From a checkpoint of a small audio captioner.
Model: 17.2M parameters, log mel input, encoder layers 12, decoder norm layernorm, decoder activation gelu.
Training: adamw at rate 0.0018, 13000 steps, batches of 192.
Rows from block 5 of the audio encoder of a small audio captioner, named by matrix and row number. Rows with one number belong to one neuron. Each number is 500 + 25 x the weight over its row's rms, rounded and kept within 0 to 999. All counts start at 0. Numbers have three digits each.
After each neuron's rows are labels from the 100 clips, of 14976, where the neuron reaches its highest value: "responds to" is what is common among them. Only what is clearly more common there than usual is listed. The data: drum patterns on synthesised drum kits. In brackets: how many of the 100, against the usual share in percent.
# fc1: MLP up (encoder.blocks.5.mlp.fc1.weight, 1024x256), inputs 0-255
# fc2: MLP down (encoder.blocks.5.mlp.fc2.weight, 256x1024, transposed), outputs 0-255

fc1.208:480496490444488522509497493499543496506476485484508562487519493520521505486519432458485501462491522522510480497518496488512479536471513476523487519503475491497503468465497482504512471484486493493520481473515454456550497510488543474564479514492498505469489483583500514519517493557524488492491518542472469490461481460539511458513493532436485514476491478516476508494551509456464478514480469502458531526476491526495504524472500497557501452496492514468493487526468473470533516481511507498505510473485526516489516482502442505524524483536452545537508494518555503497476517490525528477502509495520507482507493480475495491459529491482495532503507501505494530495478523483554484509538546485517473513506508502471548500532446488535535499535471487496492474475514515496530510490523491
fc2.208:470532509533470516518522493527520482499518515510520494480497485541496501482526498488510514522492495521524549471479542479471490519474490463516465518497485490526467494500472534498496513529491490495484488493530465491529518485524483495495507444523520466532526514444472501535520503486496489511446500516524532517457479524506470509490469514546478539472517511463497502512462472561528473488459515505525469514524493488536503502535494491487465507499449505532487529515497483477505491483485529450555529571512481458457483473506499497480511509510470579570516471484523476545519512481546482509513499498538531514480539539488498520505456476522520495535461492501505522506527519517468499507497494497545503455534499486504481511446516504510515521522524505530487506479565463506514495487501491
responds to: ride cymbal (43 vs 18.4); muffled (low-pass) (34 vs 12.2); clipping (28 vs 7.8); text has "clipped" (28 vs 7.8)

fc1.448:531455498499478486491538508517503546468493480520450503549525515499511509525506532493457521563509543502477531482466435505462513500466479512487484481454534482505484508510522516533478493509511523495556452513513463486486511498514449472463519510488489498507527483541481499510493472470474487492531456517483511466471446504514538517529446507502496477482471475474499495484480487484512447488496497489527500494499517506469489510478503509521519492518484530478511480501524570482511456503512454501492540514515502510482488507519462499486491498508552484494513521507519530479522487506501474494437488514533505490447491504431499503484475504505494455464454486537470492495534495487510481485493472551511524489506481501490516518496529456468455501538489521482472439524458474501515518471491507
fc2.448:483549535510555502498481475494495511497512544538541474474547468476458526537489526504499508537456477484468483542494531504493471501491526518507483454517514476528497499500480492506550529517566521522477532442525493485476528491495521545545495494494558494499538513470510518485476530502477465509507481488503533476496514514547495516533546512465486487493492484523484488486495481505517556516513491503529539516505449484480544477451528550492509498528483515499467473505519504480501527451504516463500505478494501507502570510516476490497501520521528480505477507508496507466523496528489487473526512496516529476507501482549469510539522545523506504477507536469516493485487497565523530519475516452547517487485519464475499524515481533515509488523513490538471507479478518477513464534511512
responds to: closed hi-hat (84 vs 36.8)

fc1.646:495546514496484526502479498499473497509497481497517477509512488531516522494506509551513455531477470514510551441495535514486472520481491487457492504472502502518526488468515542473509525527514491528483499468546492533474532477519513532496475526470521489501548506507502489497511521505521479496524528532482498474481481527536466549526526489502532501518542480496491533455512497527502516448528477477497496538518485501474521486474533495480486505479501568472477467525496525523547524532508480513482484483467439476491502485463534455504553511486500511476511504508518504514495528468496481487501522536545506488522461520487446499512553495534498498499520493479515494501465506481476455538533535491514426442497493508501490532511490498493479416520503489461510504511526460469542518491514500
fc2.646:488449486507512487507499501484492504504490489510502545504498486501481498475518470495530513500469498492510507521520509537492510514514520497489483539473523520566493482511495488472488421447484474497537501503459506501529478495522518461528473465490500494464475512438501522534519516478520515529489456485464465480512516493478509465491487491542449483471480507500483467548539488510538515537521478465533508509472511513522498517491481489518497491499500469462506519461500502442472483446512533516507454506501548486537489526477496504530474529475474493514484491489468513449510537549507507487529502486487471502476494537501502483508430556474504463520480466498507490474540469515540483481481490494469561491510500530487513476507520482504527531509524467489524465482548544526488448523479469
responds to: shaker (78 vs 29.7); clipping (27 vs 7.8); text has "clipped" (27 vs 7.8)

fc1.566:502502468441482505471458496484541472533483524505502533485549489435520471495484456508485475499482537485474453516507474532507485518501507457519530501488487515485482508495457487511495441521520461502505492486515472485504482510479558483554522488477482496455509480554485512474490470511488488483507521501468513509476516445467491456519461541467516469477518451502476507526520531483456486536462442507473499517468504496492470500476472508506517457486497478455486466504538513477487511484514502492488502466471500465518517513470475515507479465519493509520485508493518540487511480508518548474513484518495530529465496474498477464427512533462434534492496513481484535533472491483467514491501545489490455519497461447467507490524490488499521516522502498489499494504498511497511516491468494
fc2.566:513531530506518507509473512505522488522540482517501486487511463508583460512500484461536499489496464469524511499478524474484505561493517497523416525489487466507477490498490487474515499523533494503470517473485492513463504523525496528524491504515522497525464492473518504498509541509499499472461475535510529503518505511513500496456513502529484519484483550495491510524491468545480496469499514517490484544513473512484486466501496514489486527489513507515547560508499485527472499511535502536530514551509469521500526506478529521511526509510480515472462451509490460538451484479458498460517491457465513512494505512543500556519505495522559529518504500491521499550527510396500530529499480512541532495492501489517478548478493536512521478455514463484516524507523490503483477502485498
responds to: muffled (low-pass) (85 vs 12.2)

fc1.330:472516489503514532492466512474505474513532554533526492518526485498513543480483488478498455549471499503476522489521501505502511494483489494526510484535509503509475492535463509532487493521526511490479481507492435512475542533502488521492509480534482473505528510502389504490483480498491496499490514526515512452487516506508505483485477555497488465519485475501499500488463461529514522486498549528535487498433502489483464514521498541475477486507510486529458495525499552501504484467492533412506525485489481479483506494507522465471498463509519484501503541504476492487534493549511541509474479517514527511464522478524439503465492511527414518507506496468507513534491541492495521505493522472517495453538491495483517515479532511497510528518496518507508537522490488490522496550467468
fc2.330:500500517500545469496505492479502526501508451487482521516499501492469463469486535533504538486502485484491484447490485487503494513536537506506462456506485509488502462466527505501485511483478527480529504492554538450541490456504509517523442469489520525489490494451504510527513520540466465515476430486512483508547492457465490492484534475490507511484493492485473483531528508532511483480511482495499490545592477513515543460455497466528497523478511517508486490476508451517486524510483496576464525528510475536505483490499498516515512504494486542528480438511486506543475500509488466479536513471482510482522488497496511526512504512488530551502491468504489497519516499545515481498486489549524485525460479541535467508521530532510513502485528458465508508507524517536497469476504501
responds to: closed hi-hat (68 vs 36.8); bossa nova (26 vs 8.3)

fc1.387:500508495500541492489488489481468531507520464512537502524495465520517492487466515471456539506526492529493552528530473487494497491466558511457477480524512475481464542512522545501516468496473504468532525503504469433562522489504467529477468558512502502495506487527506478520522499488503500458493466569482460513490487490524523482513463490505500516486452437517508528494502457454502455481527470506529465476508500472444489449460470512498494493486510529514499509511516493446523469514507449506485509451496483542494462513491493507493491515492529488533469522483517481503510481488514494520476534531517492513458475485449476444501493502508523529515472499491503507487530517482537505515490483481490530508466514479511473522542491476489478503536477510494493488530491534532483519485465471
fc2.387:499563492548447483526523512494540522486551502488485510506493478507506508528511485512502498542457455513432512512507432505490469520508522507568481450479537503501504527480512481491515494485511555516495513504486501475516540530472529508521477493483511478457456499519514505499549520531467474507526465502506525512487479491517498496521509510458512528523496534520487516549452481489498543499528484551523510539501522492508563500480519543502487490485499499484468517485499517474500511519508479533532531463490483490473503506516499519484498503542522550509450499512540556496531502512514481514514510527489522519484444478517487512485519483489484521495520536504473483462478490496523494560503531473522554513467478500474535501554508523506518513524530483450515497535495489489536506511511485
responds to: closed hi-hat (63 vs 36.8)

fc1.435:533540474540468492513483504426519516483500506474528526511469505473530484510513486495484512522522514508513488494501472466468482532510520524508479520511496511489519545482433504509495470478505528477524498475503520501546521490489526537483509468480505463451494497464507460469521516483479550543483504507471476523501540486487453500480487466494465520483495475467483522518520473464499447543497502498522472476506508495554499512496497490453502572452512477511472513533489496440510514516511480497500513486446498520489472477504465526533512488511499498579520521509516528468502501525508504510535495511552512474535486489496450487523501463497470516530494506513487457483465529479483517488495517523488488510450559529519509479499520463491542513556477478525493490500499515476511544507518491
fc2.435:507499535462536509517526476503494527501522481545453469529521499509580478537489487484487494487536544496534513531485508478486515564486503497536480467471537484533473497530491497531498475490542481515478492499513486521516513522541462478514484486523507495553472494510459531510525523494522498464482520525526444481490474499499516486509473468539453466535451500512484523471512511508462481488480526551489508520466482507479488506489495525531461504470494496518497479520532510493446502505563519460448478549517525502541505485523500504517496521489506474509535458487504481469480493497507492488520481504499502435493502527519489511499496486494492527478460463514488514500488546444464490463514518531529501424521514512486555529464502491491495520496511496517482506471523501537495513504502483
responds to: ride cymbal (100 vs 18.4); random hits (38 vs 8.4)

fc1.505:533528519542494507482505512478513509494510473509485499470517468500523485505499464490482482540516542554556540499473487517478497519490510481510479505489503517484472486474522487499479489490512478503494441501512481505506537498496490539467460500478518498476454444478471446477494490529455456507517476527479509453515439527536492457486517531516519545480514446468532505435523530510496504493523479492528514523508464467490528459493529513508487548454491501466488438509475532476542497504509486524490499532483488464511521475488521506482540483475504503509463490497476507474510490525495516520478511517516525483500494464493466493490527480516512506479500505521516457502494527478519440514498525492498499455459533501497505506488504458465436490494521494449539517528494495533511542524444490
fc2.505:538489486550463485501511495518452484413507494444496523498474473507511471484500473490471468516515503508521531490492510463570474482500450514464521553463508488510530484525548483499496492466501504506565534515464484540504453485482488514500500537488509493532444502490482497520493515522526497497516531461497464518492480485498519544533488477545483495504479506505519470507491522511547505492505488523486498489516518540513485498534483523546506507528532510472490475509456508513512430522490519558554462539507548532459494506463482484509493488519513512517495476512527509496519511525521481479470509514499480534490452525490541457504496478494505454531494475486504492471505494479511498463504489527469524482512513541537496478472505514464503502483482536484532473507504479476471524471496491
responds to: shaker (100 vs 29.7); four on the floor (26 vs 8.3)

fc1.588:541496518488528477499521500452476494454518479511495499554495486533519540516478469508472489542542493560537534497501502477554521482501455488501508534501505502571479485524508527512510460434521448503536518485483478498499492548497510486475472494506487492482471468485483499471489489481533528501543498500474452459519500509499486528513458513515511489502463473509438504473544538518477465519520484477494486508505511504511503520496531514536515493498512550444480489530518516473493456498506459540482478453488514498517463516483484478499484486456536505470484502488497471434497497489512473534480498521506484478444466484478474471490489508479499515503506502498517501491497547480544524457477527527519503447497493550507497500488520463478475484506499508512506462567511496487499508501498503
fc2.588:471509521510553527463521495545529496453501500485520511478525524456464479494513526515523498497485520482499481489479521529459513522519549539493526454514521488442491537490456511493482523490560512483496498513508497448452489501464456500490535492470496519512517524512531453531506465514495511479505485501489527511484538488507520496468548515512508490502492522486481464534486494460502552520507507532524538480491491505478474483490505528508523492531515509520509499494537505443545531453476480486475495545545509459490502518506480459496528464507481495513499490499515526487498495490504547476520508503529523463552512471499468519503513490480482474510518522519498466566541489527497508524445476465512507542485456460445505508533510554512489536536493485524493517493500517533513503479513535
responds to: closed hi-hat (77 vs 36.8); half-time (37 vs 8.1)

fc1.466:485522521468473496521477487473495468536504490484525542479500528496528471494479484547546506479471503497468478474514461531507508483545534498532483485540481547472500535458491530487541492514489536516557506489474514502545491517519553472534495532518541477448484508511535497528493490502480519476494542521406528501483497500500492527516506506505520497497492510485503537536516527459467475530520460496491493534517501496509469482474515525526485478476494507479505508513513518501494492536523483528531495453485455508535499549437494480517530511490480508532476484502521542508499494502527502461517498520529467527497482502460500486527521531525511515494539487501499478539497454470491474504533545495506505506471454463509481487522513529501490495531465474475558434495531506488518502481516521
fc2.466:563484540536540517518527508527492484469486485544452516520464522531492527489507511493490507481477518518509499486460544511541515546524443473509465520476499507557473501491537498482518516514512484504521488536532491475484489536484496545513495434482485479489461476538453532541485509532465495506498538497544499496500514484462508501482512538506495525469501528490543522484482523535494481472550516493480542540520494510521517490502522458502519531491517544486472491546455493467495499470503471525458558523555470503486502526443524461499486514503515474509555486485477487495487494539526503481486482506472512477484508529511509508497492477508499491509496502521539506498542508485510541478496483492512521497523510469490493544497573521505485492466540492494506526515504493524480518526466504
responds to: muffled (low-pass) (41 vs 12.2)

fc1.184:469517488507479509563497461479486508502507525480507486542527480523523520576492488483504478545496506531461480492497524489509470480471481488450515492460475506548504470545498525559516511498473482507497519472526509535543500480526502517457460467492593500520496482521482502535497547491521484473501492530510498473504472488510511519552515501499516466545481501513517529476488504498522510495485511514498495540502490533515482505482521499502518473508478530491466500539494504493520487503523553480502524521500582511516501460509522509493529509486533495548507501493473503518510515546482481531495524507510484488509518533505519445493498451500452507471501487499521494446456505474494484503523535520523517490544543523531506516484495466468499461481508532524527496528481512529524458525452520
fc2.184:468510518481477528500495501513534516525511513506476509512540485488506493518526459510520514496509503455495545495487537537546486503486507532530477496505504470509456479490497498453483476524474546505539487503477499492487535519480516454541529491483488476522465500520490535503515492542490496487521483493518528479520509445500507458470498497526517522486482503480503482526542453491546526483511530496519519555512515494488529487493511505513451535483508501517510506483495520508539502491494500527513503547496479553512488572480518451533492498510502471464471492485529481524499513540488510467495516470477508492476506503499485482510487525556503520510497520502540461539554514486504475538497502550533598542520499539493532541471495509440507487491524486490505469550518517517524459467522464
responds to: shaker (96 vs 29.7); rimshot (91 vs 24.4)

fc1.593:498513475515513514541505487505506500489500486460550525499486533483516488522509448545481466474512470532477489466505501507499451533471502476487451508503536512544453472508493546510516502499479471499515464466521475548476499530509506524504488460536503491458495504512476515459529513523534538518482557487478508510526490501541494492523494498503517504517531478514527541478497474531520487507523523536496448522497513496526500470505468491514538471502506571458539448507507500488479478505511482511514475497483478435477495469496526539481520458477512520460480500499515482516508546519520458516463503510564492513481488544471481455478542557517486503536483473486492527472478466488471471474485531484528509492533480518508494492529512477525494459509521489485501481522527458526512493506515462
fc2.593:500453509498529447468483522482483503518487494515466507513494493481399504489497513467512507502496521462484505532499518480496545507530526539494518503482461490470510506508519482486508500522511492495480541536451495442538511483496484515497510494485504499522511507524536516520468486450453480491537452514512487483466524480448483495462524498522477484519534496498496470537539460482478508527513478488518546455490487478448499514490504526479457522486476461526469539503490523475500538477426523503482477556487520517526521508509475483497506525498496505514494544488474519517498478504494545479528483474459476509524513457515503508508489488496528501451510528524493471528519530585510546511513494503511498485460506459497497491457487520476501504464474522476526525492477524493490473506518511
responds to: muffled (low-pass) (96 vs 12.2); pink noise (30 vs 7.4); rumble (28 vs 7.1); mains hum (28 vs 7.8)

fc1.27:553488470508526516476520488517533486457451530526524497529503529490516477534494510493497488492522493482460463490492484451522509486480470488462524460502509501470548547530506513525500468519489513449540512505468513490450474485487538496497476538513481473538505500540492485529499509526498488510465481497528461517529525547501516514512509487513500468516440499492477493533487502486500473481494491506497489467487498526485473525500478502484499527493513510531517488477450475513479440521522486490534530521511526530484503484481435493502502504520476478520531505558512527521484453525505485478457506469508555494514477469449513500478513491481473473499488472443462511527512506485492506521478525548517473547498550537528540475513493512489539537499479512530500446521455515474504513472503464
fc2.27:501524481502527475551484501492529483521489498518500522476519496480518501504470467484493500486512507500516458481485499542465541451522490480489514524519496502491510505504469544554482489440443503483510494507504528464523534497526504468499459490489538524479490499474557495524510461516497470507536519511500502524548468477480505481464531487507497559496457519511500467524478496496490492511492419510502506513461501522496498462476543469527492475481506509549479488501469457510458512471507522522506514534509527534522473541516517500532528496457502496563501506544482491513561521496523483494506539512486461480521528544532521506552475521478504491481551516512539519508516499468495464500494481515474533555507485516473513456494549506480511518520479525514501504499494543516475475506536511
responds to: rimshot (78 vs 24.4); clipping (39 vs 7.8); text has "clipped" (39 vs 7.8)

fc1.68:528505509472541519485528507474505490489555516445509509521461510469516471495473473471505480490518496522513526474529476512514472514496528483478503520537484505456520516513529529474473473472543454518484446490479482490463506515501480529516509510479524493484461504484469471505526503515450512520523470521497466480507532480504477493492453509490465457472543462485543510513533505545485506479527514523491496503513485489506528522545480525530481535477516486450507492538490518506518491528505471511507440500501484464488504465491493450471538473460507533482482517528496494503536503512491480563469509489539510489490430477493474495495547517467503498512471494488453490531562541478566474481478516533497491488486513509512518509529522512516514516495449499503512501499549507528526545529507507
fc2.68:498491497458512532493520516512511482490476525485496489480516501441464500497481542517499518431476469513502480514547517469506486497500566511500542466518504505483532529499489495501527470486504486515527528450504535466450479497505519486529490499513453527494501506455488508465486469526482549496481497480505483535525560481470501509526526526475468514490547512508502497540449512470517496501525542507512471483483527497521520503526507514476532504531500449515527530492541498529464479523430472473500441476481488466501489489469500470460495506490490500479492529479478521510490495500486502476521509468491518503483499537515475540488477500499514529491540491477481527551545474527557515499475493477523493521503456517465460494526497523545533530502496458525472520473512484522520454496516541
responds to: closed hi-hat (100 vs 36.8); four on the floor (37 vs 8.3)

fc1.289:484517495523502537496483500542501491463504483503552542462459517506512450503500487493478504495501506486510529512530510498504435534498471528499502496500536464478546488507522472486496511532518524520509491467489500535510468454471469538539510542462486506545510540534498483492507508504465481513495505460502502502492482511568542476486511486504515525503516505502528511482480474505536512525534513497467518481516492491498489460533474526507532528491516531513539481491448502543516394506526516493517512538524532518464533498481474504510480488547484517517489512525523523520489483472492508495549518508512489526463495480445521520472518484544499497480497498491481491511523498489506506465502499487438506497482512481504504472532485517492450491455473516464528471475449462485484502463468446
fc2.289:484520526450519506497509538549510517539511508468516480505550506522492478504495524520525525471522491500499485464490503475484519529497489513515491487545508518481491571480455532453524508522523467547477508476492488482471545505504495504516521511511504521509506503505514480489487478496511474526504524521524473496480502502500491496486486479493528482534482503482509490501531498521507508481466518493528477506487490472469473526479524494436491502491516492533536541541525498526490544494477459443488481457469418490519510527498454481460532509490494507484508482502542496526496447464436468513495485515552524433529504472479461546492511514496465482483525507476482487523509500519495487522510533517529478526531488488477529509506456492522484500522491498529437498500523499480558527473543550
responds to: rimshot (59 vs 24.4); march (42 vs 8.1)

fc1.459:468459490472441503501485504521541460500494504518472501491494510502513524505463509483508532512480505485500466458484462481515553462510456530562482513497541542486523481478527505512547517523523497461549488495489531513534444468481532456478498480493503513508473470499505523533508479484484552490484487470465534485524504464468514506493491514484458524475512518505521495525466472490520506472481506503477491510520476467499460468538457499506505454475481502520524502498503510539473471528525507545519532472513515456496425479473494506514479524466490520469531506511480523550505493510488486490517505478500513533440508535451518504525461489508504499482483454495517512508553464487508470478491497490517515500536495479478475481494495526468515525487508484524534455494542498492482459478478451
fc2.459:487520542542483490484539502521500454483479494505504477496526498519514488492500506497516510535514509512519481505478521524461524507444467478462495487508478473491529437519518466491495540557526480535481468518486495483511542505505517508499525527457512516489498487544472468507479502495488477542530489511546534509480524526506471506476506505535571495496483498453514494490496464521512535488484491508533537522512505556486492531488544503485459527530518496504450491505466515510536516463502547482497480544520451481493544492492492441497525477504564522505526469489470518519498466479434516453522471525494510490509544467483488502501529515538516471490508495484508502538497508496491512546508502499499482468476484490448530530456490494494490471484482526491485530532489473483558475481490506
responds to: closed hi-hat (78 vs 36.8); reverberation (73 vs 35.5); text has "room" (73 vs 35.5); text has "reverberant" (73 vs 35.5)

fc1.258:510541479443453516469485513487521514495463500455519466479490511461520470474500531463464512490532481493506507499468477486482483503462532489453479523542516472489502497473525514468532491520493481451525487461438474485515495451475496508471526537449483503476494474529485492487502487533499528500478455493502511505507516480511495489490447493496475534462523448514488477518515519454472460493487502467505516486526495465517488497476494504509533488499499474535489507524456485483529468522505476494536521453514478521470473483528490518510488558500500495489499506501483495551512506486507522503530504473538528466470463456455453448469488510480509477499430516498497522478529494482543501515479499512489478525474511471493495499549422462474470515523495501524501499472483501481494472489483485
fc2.258:477475486491545496512543547488552522517508479506516524492470499490548440500495481496507482495465498460504513481524526508523485506481459509495483504498470455484491484527476506473480471492492503523493507493536507495459505485545487534545526520482505495473513499477513518539511520500512428489505443504540517513510499523512485503506488492463499490500535500477511523469463481558538522521547492496513543469504508505511546496454480544478491512541512482521487483486497462477522505508503495510529541526493494521431510475497521534516530494532468537508498524542543487531484564520512493523520464468483508546500495482518495501487510509497508507530467527489466496516459519443518543515476506494544525558505513502527516518476559531542529511469484506481517500515470511508487447502505506
responds to: muffled (low-pass) (88 vs 12.2)

fc1.49:490480444445509527538544469519460528440494481480504524496502491497511511530471531479453473536501527535528516512500484475529469490465480493485495467495513501537460477530518495508517488465484494475568470461468501526488476496507454467543525512484520527520471528492514517496496489461503469457516500476451514541470472488520500501472461520486512526470471512525503461513512477494522500458513500496491534512502493519486488496544479541532546485487487570444533530518526481529506460487533503499497524495495528459526485484472464509472494506487511480481511490458554497479493504486476506484483495454507472454462517503485525529473472503526486487470509491554509537489508479486529489487518493523485521480517462499488487505494500468490482495486512524530507442512525460530479503491486518
fc2.49:489485484525483539502505509524475487510514527509546481501496542481500488514461487523524520463508527521535486513526545455462521496546504528513485528470534487512515435467509465463488483484482484483489492474450513502471550469462505503519506510502514531476489498464492504512473507498483437505488480465488501502481490545490463500513524487534482485515510510497480454496549544482531533546490505495515504466474485501507475485475571503492497508505502495440503466450499516504528535464487498491512515516492560503517564546491533541513488507515524463559471506504497521464484554515485512452522495551500483455511500494514490542553483522481526482467503514536503459486511501514491481529460515491525525531486537526496493494497489467485523515463494497532512508484520494474499514480502504
responds to: shaker (75 vs 29.7); tempo: 160 to 170 bpm (28 vs 10.1); random hits (27 vs 8.4)

fc1.42:495513505479463472522499480453489514510491467496469487511496454525516507501524481567503465538555497534474504535460477502501487545474479503516496515473465487522495511465481539481510503493519452510506536494514461508500534540499532502512507514485508489528514495473492489500486491512536474523517521503531500472497537508504459527507472447528509469524451470480430495528503529456433447554467506470513495512527517518540496547477516456513492526513535495484476515529493488478506512494500451494477473503470501526534479525498483494488521510486518520499518521480494471439465473475509474482512489522539518480508470483492448510522498497462502479497490506485491494494467537482506512516489538507508440466467473538476491499453461458507485492474499515506482489548474514469527476519502530
fc2.42:471496516514487496484530527505503481518491527519520453482516518488459469488471516454524516500460509499490484430508497492476541461513516541511492463503545521495509470496485499488524494524524474500478488517456504498524509475489507489493498520515508558499494470536483461549508523471474560492510463506444537516516461523502509470514509542517519520503498505448518544484558479525514534511486494489484501493501501452484476485504482510466487458501471472480503523458469511526499517488463493470536522465549463493506545510486496484507531454508486498549489494524491512559506485475441495508520501523531461481511523474497496514513494548533483482488489462499514489521485472522519460473510490501494510479529488495511510507544523528528472523505449480448503535485511520526535528477475557
responds to: shaker (64 vs 29.7); half-time (43 vs 8.1)

fc1.134:474475468507480520507515481538490486447520514478518506492497551470503482483523496537491511485490457505455452501537478479511462498492489534508510528494546494526512462504512491528523479509489494489520509474494498544490470475483498493514484490524488526488514536529490521491507512485504550497479486472491530543512510464478524465535470531515482507495538497524513506515462481507523484540486552511455475486503530496497506512530480483511561486515516463480520505467530482497426430480506517500533524462522542473485504507516507535501465445535526505498461497522476495479529515505509503500501507519513486531394528514458511510472470517520498490526436483499470525477517477497495479467442476490470507519525483515498478468528525504530507502492513495488487456486483500509446493492473478
fc2.134:502536478490516474503505537505490489547482494502491476509552460520439477486502521462546492464490540470516511503485517500440539520446502532508472514504513495458518495483489501421489538507494481489504522519466478452501522498477518490495538500486517525538510493508531496541474487496501442507526496511489497488472488516515482540493525483544538482508511512474520452532589479494528507461484506481543518525472479472486486497498508506472473506500476491483516500491465534492550553511495503523485492518488469516483509507487499473467526496471536492485510513491523521545500483500444500478491481489493497488512505490488476501506502504501488457486497495512524466518531469572498475563500509530504510529511500494475545528485435483451512492509549504484515482519482504497551511492479524
responds to: shaker (61 vs 29.7); tempo: 160 to 170 bpm (48 vs 10.1); bossa nova (31 vs 8.3)

fc1.277:470511519527503503486484479522516484509524513492511545477489524457509470502495458490477516486494419492528523525503479521503456469539489496528507549544525517488481469540527497519495485500538532503488530503486518504555507480491471540521505495479491498526488537500513509494498495501481486534519460479505519464503494485507513458462495543483487526478533493504531516489447481538516501494552513505477515502511503472453541473499486509552561511482496481538512449507490512514489423440508536495533508547536496516488515453509503517510469504516505494510468477518477508519568500535517500506533495508495534512412514463495494507483513515525498521489488505485514479499521505492511479488482507491446508519504506506502512476506491518502440513481509482483570510484475508487467482516518449
fc2.277:479508477453529466537508511511492496557465506511527473494535482529473482485516520493524498464504505496481469459498517455500516506465473518470484472539523489455516529468462539436527533540464500519491540499459488480485480482479513499514518519506495539534547490520552489506471489497534520491503527525506490502464478529515485549494547490462558520528525499476499510500535503511497495501458492480491509524491507448492494501506484469468509495525510493503526545511453469526484533513490491481475501425468417504493503526491491487462499456496491511464505535474519502561477446455459486503498472465516482470510502496492476521499508494495470464511501511480501501518481466538497499535522536518516493525520500492492498499496450495528480482519502510507476497495459510475530507489512536
responds to: open hi-hat (73 vs 30); muffled (low-pass) (65 vs 12.2); high tom (46 vs 14.2)

fc1.43:498488448508524509481434496522547477524500519509515492516507485512508514516476512459493523511506529442503494516509517477500526484463530576495507462479524486506514462508487450514514537554474529417504511528494488482509451483462458500494527523485489493523502498512497520505519519460532495473447475498480513488502524491478536515539520492517515501495507509505504487486498491469519502491502492489518498478514461483523465436520509492466511512493499488477469443466489506538478493505510544485501532511500481517477514500491503533525488529524519455559497506541513559531481493514550513464540504512492496563497543493480513502502502513494500523530491465526492493476511509493499503508493471493496506534485507488521470490469492523516543526513502496459526494494479526475485495475514393
fc2.43:480506508477456498494559487520489500487476496444453479504458474516478510499516471543497475508470498537465504511495495517523507492510498481536510491507492505490506520482524499482482502485526490561506497493473505493470504550522516457473500474508531510529479500509470492533541497475461529532522488485519519514500496508466465475480491471532500509501488505469521496536499474513490496456502527542488496475495526503514509561544483496522486495504505514479512604532504491494499527514480450491490488525520484442540493501521488459463515499464468551524543495521507512531511464493463494535475498461526503482547468493496500539505500489474528449518494496502467530556528474516510495480478515554490511486506483497480507495487524536531501532504469524491491499528557480488493543497533568
responds to: shaker (74 vs 29.7)

fc1.171:478515520446497501482527492467522492516557470464495511524430487482517502494492468499521495501509509492515495496542514526532477531527502492498476517495474493444525519487513507451479525498537488527485450493519448517461508533516475499530522507469537490468474512518478474512513505536479485502513499525511497458525524479493472491496448489466468474475518458468543517513509517554506497477514517517472505545520479489524534524552468506540480549483520494497511507534483504495519515505504469499472474501505496525501485492495532461490551499461486508509482540544511501541529510526476487525484509494545478496501452534509458510495546488485502491520490486480468492542544543478521461480517543530482505456475498522499527505522523514512505481500438509512520516488551486500540548545497517
fc2.171:474485476457493501484512515489506495522474554503508453480518497482447503511504535510525514465489505489465504514526497468486541498490538520490513461534507483465523518504506489496528478544447471498475517486435517462493468492503529456506484516541477514520537500497470497495488505518520551495452501502514504582528533507498516518533501521473481471532494496523503511537472475438489500511467548502531475487470515498519500495507486508453516514520510466539509532476509476540477493509406504433550476479498476501495497525498487464478513509486519518496477516510495484549499479500463481460481487460520531530502515500515489506497481527486516513488526490487474513514490492526542522511487493492519460511509473499501480498535486523538537555498502468487441502498489514525528469502516537
responds to: closed hi-hat (96 vs 36.8); one drop (25 vs 8.4)

fc1.528:470536498494531506481480481467503484528526530497509502483523470491524501481479490498477484514486501508509462469516514516514500504512526500508535455548484485489475489505487488513448474514543517477469450493513450497488496515460481526509500480501500493501511508507396482498492477496460472467479471520522480462486525503499474432475495510473481513507478435500498490514479471529497522472492527501497521518484462450492487505491483536511466503481486470526493514521481522463501504484511530445471539518518504468484505471480514496482510472505499489483481516493486493454508471543488526517508485485491538516490491473522426493429505446505424536480505493476506505522494535481537530493499528512510510482515482471499493496521508522489513520476511481515544528480519517529495497574431481
fc2.528:526506520492515474506513505502498526487471467499487523470490525488516453496530488505520509471469477502490506489479453502473540492537519495520499452465506519493531504459516503491525524442468505485542525519492568486497516483494524457505479491471530525502464483459574489520487536485532513527495504460462504510504482503508523572490544492489499524498500537498505534503526533500489489534523491510501522480552493523541556477481511499514509521499517516492517503468505475534456509530514455587507473501489490491511493528513512490514509500502458545469507460526474496500506502469494485466489529465505481503539494523489522568529499528498553515474500484526494477482513461481526478510443488508504501528486483537507488490520525521528495495501523458447496489500488484499485486453556515
responds to: muffled (low-pass) (81 vs 12.2); closed hi-hat (63 vs 36.8); low tom (31 vs 13.7)

fc1.316:493520483499530531467455503493502476520508554536518506489510463488518531463486483496464439534489531510483529481518505513509505486496498482499512504502496502490504478526460507526468471512508504521471474511504443521494509519489541503521502501543477472499532495506413497485498470530498486494472508525507500444498501488492495459500495572507496461517456465497484490520479502503491519505504525531517500526440491488472464491485486532499469486493501480506473470528493540486490501459508509420497512501461475478479511488490517458479495473512510500535487508515475487509508485554500527497497479526499524523465490465504445475431518506477403531479510493473508488516453509484506523479488548504496490448539493466497523508495530516473524538513490500481513533505496481505516492532466464
fc2.316:502510524505523502522523508509484512491491439490495528533500506495513462488509547502499527490504500489522492462480509483482505545515511519495433480493495494526509448472500480486499536466481509495508497488541531465518491463509480494506458451491499535499476518509548514489483510509511512489469450466526506514526480512479482524480546457493499520472519531503457504530537507528477473476494499490477481547556483518525530464469470477528540523484516542493492522512487446534470522487530490572490544527504452520510481492485487501529496484487465531523486432520492490551496509482464479476552502449486499459511481485492513552508507499483533516528498487531523507483518504486512475484488485543513501531480466542507484538516535523507514462493528453456497504493528498543493461493500503
responds to: muffled (low-pass) (68 vs 12.2)